Rows from block 2 of a small image classifier, named by matrix and row number. Rows with one number belong to one neuron. Each number is 500 + 25 x the weight over its row's rms, rounded and kept within 0 to 999. All counts start at 0. Numbers have three digits each.
After each neuron's rows are labels from the 100 images, of 14976, where the neuron reaches its largest size: "top examples" is what is common among them; "lies over" is the class under the peak. Only what is clearly more common there than usual is listed. The data: pixel-art sprites of 400 made-up characters on tiled backdrops.
# u: gMLP up (value half) (model.blocks.2.mixer.u.weight, 576x192), inputs 96-191
# v: gMLP up (gate half) (model.blocks.2.mixer.v.weight, 576x192), inputs 96-191
# out: gMLP down (model.blocks.2.mixer.out.weight, 192x576, transposed), outputs 96-191

u.382:480475510475513511482489503503514509503524548500473509507499517498527461516534512475504523431478533487536497487498531515494474565532489468508531521504474484474506571497537532517471520489481495529501499508471489480469515531496507478460464485505465521519547451535462503499464462501512511527
v.382:533493495481557454524470500463517541510529500490522490459493544548497470492479498492452478500485505517492518514485531503450500486510520493450552494511473490493508510509477469478526490487515543532527516532526481499511456476473504484525510473452495492510517479480490521481455490486475484527
out.382:483513517493509494488509505496466471476513475500511502487491549489486527481544525540522535526513460513478505489499497524491445470485512557509463519448463486513459514481485502505532505523483517491463538483495501479515491456530475488512490501494553501503497530499485544521510477492516451481
top examples: yellow; grey
lies over: sprite

u.189:509547477536505454504486496474474526491528512504458469520488533492507521486510489501511490485527490471507542459497527508544489543497514523483482466472468460513502511438521460504497504525489501492462459478502485496529500539435470474478511458506516504497543512483525467508512452554510481553
v.189:435464482491497498506529453484522513492448522472477582502531459539525463470467512472479467518482499496506499484498496489477486486520495446525453511550538480492495507560527543504493463490511489562532517506494522517514511505519503508467486490475498506483478488483479508464531503512478485498
out.189:453463502465486480513511472504553496518547506509519537448527462517525492510503514459482511537483518551490508524467473495495505513500564475485523510471471507502500516534528464515460520492529477545501451547484520502464515504485508519480503494459497516469528483490473473480447494494477496475
top examples: white
lies over: sprite

u.437:477513541526481514525483492500463523490460467535531518489530498497479508497502496527526486469534426494558492477506454514518449477485489515485485469521530507515500491497474484495517429533451459520511543451487500501507561527488511508548486511493505497534499518442457476469536499499499514485
v.437:468519480516507476503545484477510481477492518491486514494493441528538490501450493510486487523504476518495489466483523480515502531475471485499429501479431448501499503526511515464489481493511505515511509509466519525480488478499522473494499470485501515512482530474492510441499468493509532525
out.437:504495537496532489488503490530514523488458486520482523484504497466533507507513497479518489439509522482542501534511466503488534479481505497500519525497495514493521472485505456494459512539466488486496555488541553512533512492537506517504501524480496475484542516521472475570544538486482506502
top examples: black
lies over: sprite

u.170:447495536514483508524489478501471504477463505509487533483507481502495494523513526504498482475531419527545454483528463467522460498509499478507482467540499479507483511536494491525502403519476455559535553459479495499470553516490500502527459510480459523526473482452462490488509490503506479496
v.170:456518459543482473486548493479478510511454508488503521506486442536521501506467477486505509518530435490505486479515522509514500532455483512488427497481475473503489496525509508483500451493493504487522480507504520506495504485500498517479511490502517541476493509440506522459514498509468505526
out.170:500489548488530489509511534530516487467466471494471503490479488489518469477493458486536493428485515515539478509479486501469527479479495483484475512522490554519568465489485521454475509526488453494490547487438504492513489515537543497526553517546470465509543507529460460523529528512539523495
top examples: black; large
lies over: sprite

u.345:524503488475513535477469505462505544571510494503506485508466549495518487491484481491469469434481514468555542488534545532526482539503494532471510514480518497494516541460495462507514507486467536510514458495523482540531483541460481512505466457488511486508509487499485503480469487496502497541
v.345:557554494496514505470476505468479542517503473501546479521497521490475529459465488489466483475518525458530503485463520502520487532463523532486505458475518496488507519448492462478493514530481533502486464451506496548538476507490465536517493482473508469526535486526481493481522470486484503513
out.345:522526480514494468472462535472462485457542484455490503494517512511503495502540481523500531478500575483486506500491507498502506464529470489480507545489523521530508536510487500487490539484475553453453501481493474479482473496474487499476540490500511472507532496527475525514475499508509522535
top examples: grey; large
lies over: sprite

u.563:436491549504490495549492501480481493487469498502487500482504508518497451502503546503495489489526388537516483460497501482486482491512511479469467478549482480488465506535472480528523434491503461550538558484485481472494541495470497474530480473499461482526492494437483491502475479514519472523
v.563:475496487531488487468498471498480505490464515533503530478479503495503545497511507525503500496521401526526477505506487447495448525481495492452477488540522491519513529505510481500515403504476486525535517488505514512489540537524506558562522508491494449513494530446459497513515507499494474492
out.563:509534525481502498521535571525472491481485493492483516490462485490483514519517453460537521417466544515502505516510488510497552485516503499488531497496491572524541509489462513489497546498466493475500517471467468477508473490516524507495550532535491476507496496527486474524509553516474481482
top examples: black
lies over: sprite

u.197:497513519508517517479490500507474529488486507537525475503461520484472527503513484562501486470520478499548495474481503499515465524481465532549506493503492492514481522483512496483500481551460490522493537440514477482467456494507472508509448521482492512505499482498451538460480444474490571518
v.197:510525492527514487516525486503484523506507514470493544500505475515527482495465493470510516511505512483489498540554459529457490504512525474479501437470448521475524503530501514471503483481511513518494481505472532554531491480519521461487490499495491522493505481530505448519523540525480465487
out.197:465515493513503524550483542463494474534470478531530481528497544450557476519527485527504499532519510494493536435512495511482492531499482535502486516536526448531473450469493455519554484525530494498512499499535518520489498537464492476524483486472507514462496532499526530511522511504558504520
top examples: grey; large
lies over: sprite

u.236:516498563486523504518468481522489485509497495468485527501483482469471486490527550469490503502499510481457511518543528541553543480518483529505503495485524491474446490516473512537491518511532527485522492498507506501525514507462456493478532519496450456470511498510520501512415529527504464478
v.236:498481451526465511494515511488511533478470520528511493505477489504498539492515483532500477516508468502518487483523454461483431523509496490452478498509544539542563476522492494527523445508497433520523509479507514509481561526518549506531500533497500466520486510469485490521556504520498498522
out.236:483498514493501484502492424481531478509467473539492526512531489521530468465500515524497494524510449504502504469484516490518514468480487488496490493494537495521515512521508485485500462492533513531507526543516544536508531532477520485499454491495497517478530524467459469508526531483496507522
top examples: large; white
lies over: sprite

u.329:509516482528496487459507463501451492502463425465447470499504476468514513503479482497504477481515500519513514508520503510476462521488493500516444485534476500479478517462505471464466476458449492490463504488551503497545499490517446548478471505482495471452516492489488468496492530475449517503
v.329:463483518488491510515478445522466494491481490489483532481536479524541478502454502484479470479526474522541457480510481463513456466496494486496490501533458458447475541524521466484502445520453462539533532501505516518472508521496481531519496499458475481506485495459464481474475505456491504482
out.329:468461560492522506545450507545510496532522498517532519481506506552474466504551487465515515459470463528506496459498503506531542490550509495492534490521494509536537489514477552536506528523540475525557539506475477494455523459490534482476504522519506485516496498492477518488477506549506488455
top examples: teal
lies over: sprite

u.463:515549508542497503466478489504460490460516491535510492518488493453501532451460466518522472435524482462584516479509514522532445537475503512509450478495460504500487536461524482484457475523407485505498508454509503499476474507543473503499471491518508501503498505488480516473522460478510487504
v.463:531534504548490525503488526466492516568521503534478466532485512504494482508516490520528516527543412512478518476492510523487491512478478528455505503513498487504539461473499470507560492505510493465452503478531532504550485519519542521539535519501539474531545549488502492532522508530522527518
out.463:497514509546481484500519537510480465495503495493534495509497506507504497490463459501512479486509518513551506511514514505491491477514459527524519467541489539524508484502512524493484444498473470524440442517504522535479473485478532495537510541531531445480457482462520479448469530504501503488
top examples: large; brown; grey
lies over: sprite

u.40:515534517549490508500493495513440507502501478523485472523498497479509520484500483556573531448537484487564530472511491547512444524488453556486470486518470464475491538476508489489502481513390481485476518468540517479478492532503486520487510514486490527471498487482469497482516500486481503522
v.40:498485491509520518497552473499509492508497526513479497509521523497532471470471507489505514527494448473483550500504539525481482519503513477473473508504471496472482519488543510506515460462507492492523495523501503523560494552545527495503503468541535463526507522461507509487494456514505479508
out.40:499501535502507487499485491508491447482494486463506521494534515518505490481462492464494493444490509475587496481525493474526494484496461480470478523507457472481490510480498516470455474538463504497478545487483514486511506486514520493520493462505478445508535503527500496479483515484510481495
top examples: red; large
lies over: sprite

u.559:505502514499504462521473522495472515484539489524519484453506519528501472517515478512503513417503522525553490494477499492471465481536479489475539474500488505515519534508491478462507507491404495504490543500515469481473464469470523484519475479488460477491488474502462509505489483477469493509
v.559:542513540515494537511441514516481500541519491537546465474482499504513498506481491505501513480505472533517506520526511534536494467489488530460496499483545513498488495489478474516532502512473500467514511503532501531493465500526501543539531512491495470522462527479520512507508546470505553450
out.559:487497501529503512527527508482498494537502478498514508520511483500541492485483514469495499585527470519448511454495516507498508516481524525508471481476487490493477475522499502522540470510539520517520466541535506513502521477518500513514448489463539531464475519486538547465479474494507468464
top examples: grey
lies over: sprite

u.336:520510508503464527486530561563485463496494493471499503463509481507450523473495457496539529445501509499559489511515461463495500522486513504507492517491474529488493477509497554493481521479405485459513519465478493478480489492528506498520512531515504522494491505511502542504543483525501484459
v.336:508538493522514492492518469468510500510533529449485524529469469504521499514488500488473497534536481492466567500519526505486534501460524511468506484470473505492487493483517479491500477477536533484451470533487522528568476511516503505481543519491539508507526485498530459483446521509480494531
out.336:511480521454492571473472514514521520477476513494506470483458487521466500503506505476510500451459451530485505493471525506512478546519519488488487504493561519513512531493488511515467567534492494516515540483483502495501533525552487502507533528545490470508532502498484508519490496471488529526
top examples: teal
lies over: sprite

u.298:518545519553501498485506499546443470483478512502518502517507471464501547482492500478545533490529493517499522529505486481491499514461485481526489487511469510469478486420521489461489498502440482481477503484503541483536472471526472518507549521496502477497513513522494511493488485486482472466
v.298:497478501492480511502505510463490497506515537512521502498501539496474478504470507505488502483502507496517516518484539490496465504510477456494528495519551513463490503497539481468513493477427490498501506527510500469524460464515504516507520472500503472488487491505481559505452452470488499503
out.298:473503512497488518520517512492476472516518516491439505489531474483487489547483485496485484492476532509477499533546466525517573441534493521493513522527490501470480499532487512498505497488508534495554521485499494477459478475498519502488513522538472489502466482499518474498470537509491470515
top examples: purple; large
lies over: sprite

u.194:470505522536497497516504474526459510481455513508495537484512484520512495512522487492528513454539415528562479485530453485497460487503500483496507465536502506515510520524497503515513414508443449548518547470495504482481533499492522509514478517503469501506487498449458466499511497522485458488
v.194:501481513488475526510505501464536490534466539532498511503502518509485499474479487521465499506482431497517498481533508478521464516479512503446464505510507516518525532515492523531536427525505490530544521492473513534480539543524557529555530499509496462558496538452481500473505500498532505505
out.194:506520522495465534515529520537491517470481496491495523498536482487512512538525488446519503426468523502556542526493444509460537499548520534491496509511498510495519508509477491511485531517461463470503503437487470481504498476509507534471489530503474502527509515517505480509507519487472461489
top examples: black
lies over: sprite

u.52:444495494484495496479456471510496515481495549486527561485495480496514533536520511525483462502500505541486547494534483458490460515512490500562524497496456505517483493484537452493497507514477476526478509472513525534512489519502486512487535539488525523476479491483488491492456474477466494502
v.52:459476477481483541478449476506486537504524535502521510486520458468511501525530538523485480490486523497481532496544526524515461523546468507525499496506471494479465526499524458498502522492475484503500493490541509514498463494492444494471492524495506503443463487489500493495467454469446518502
out.52:471479511494490519475491499521483504480523551511501522495506492482489491490507521477511492484491591493505505516555499498496467499565458478517528504527485494493482519505521510540496501491451458492517482491515530469469467500470503500462521542508492520479503459490521454487469500525484521495
top examples: green; large
lies over: sprite

u.264:487519517518486471479486476496472472478510512506464470478499492483463527492487479545529509471507493523536528484496522471503474533522479475531472480539452501503484526467537469476445484474452476517470544488512494473514472506499477507459502501504485457468528492488479521484477470459452537516
v.264:476514493510538515516501479494480534484482502478523556484509460512537488476450502509495484495502494473503474514541468510460474515511513469501491459483451512465492492545506512463501449517496488527524491496487532546496498473497492441483468480482483537490474495481495458508517498505475487487
out.264:497526506497501520527503535479501497494494506487493484522450537424559516555513487535521510469502533479511505523536466497479521519474471536503517491504500479520484477488470448522553534524499477458526509507522496523498468518460477482469479506534472521476491516525571521511542526509524473511
top examples: purple
lies over: sprite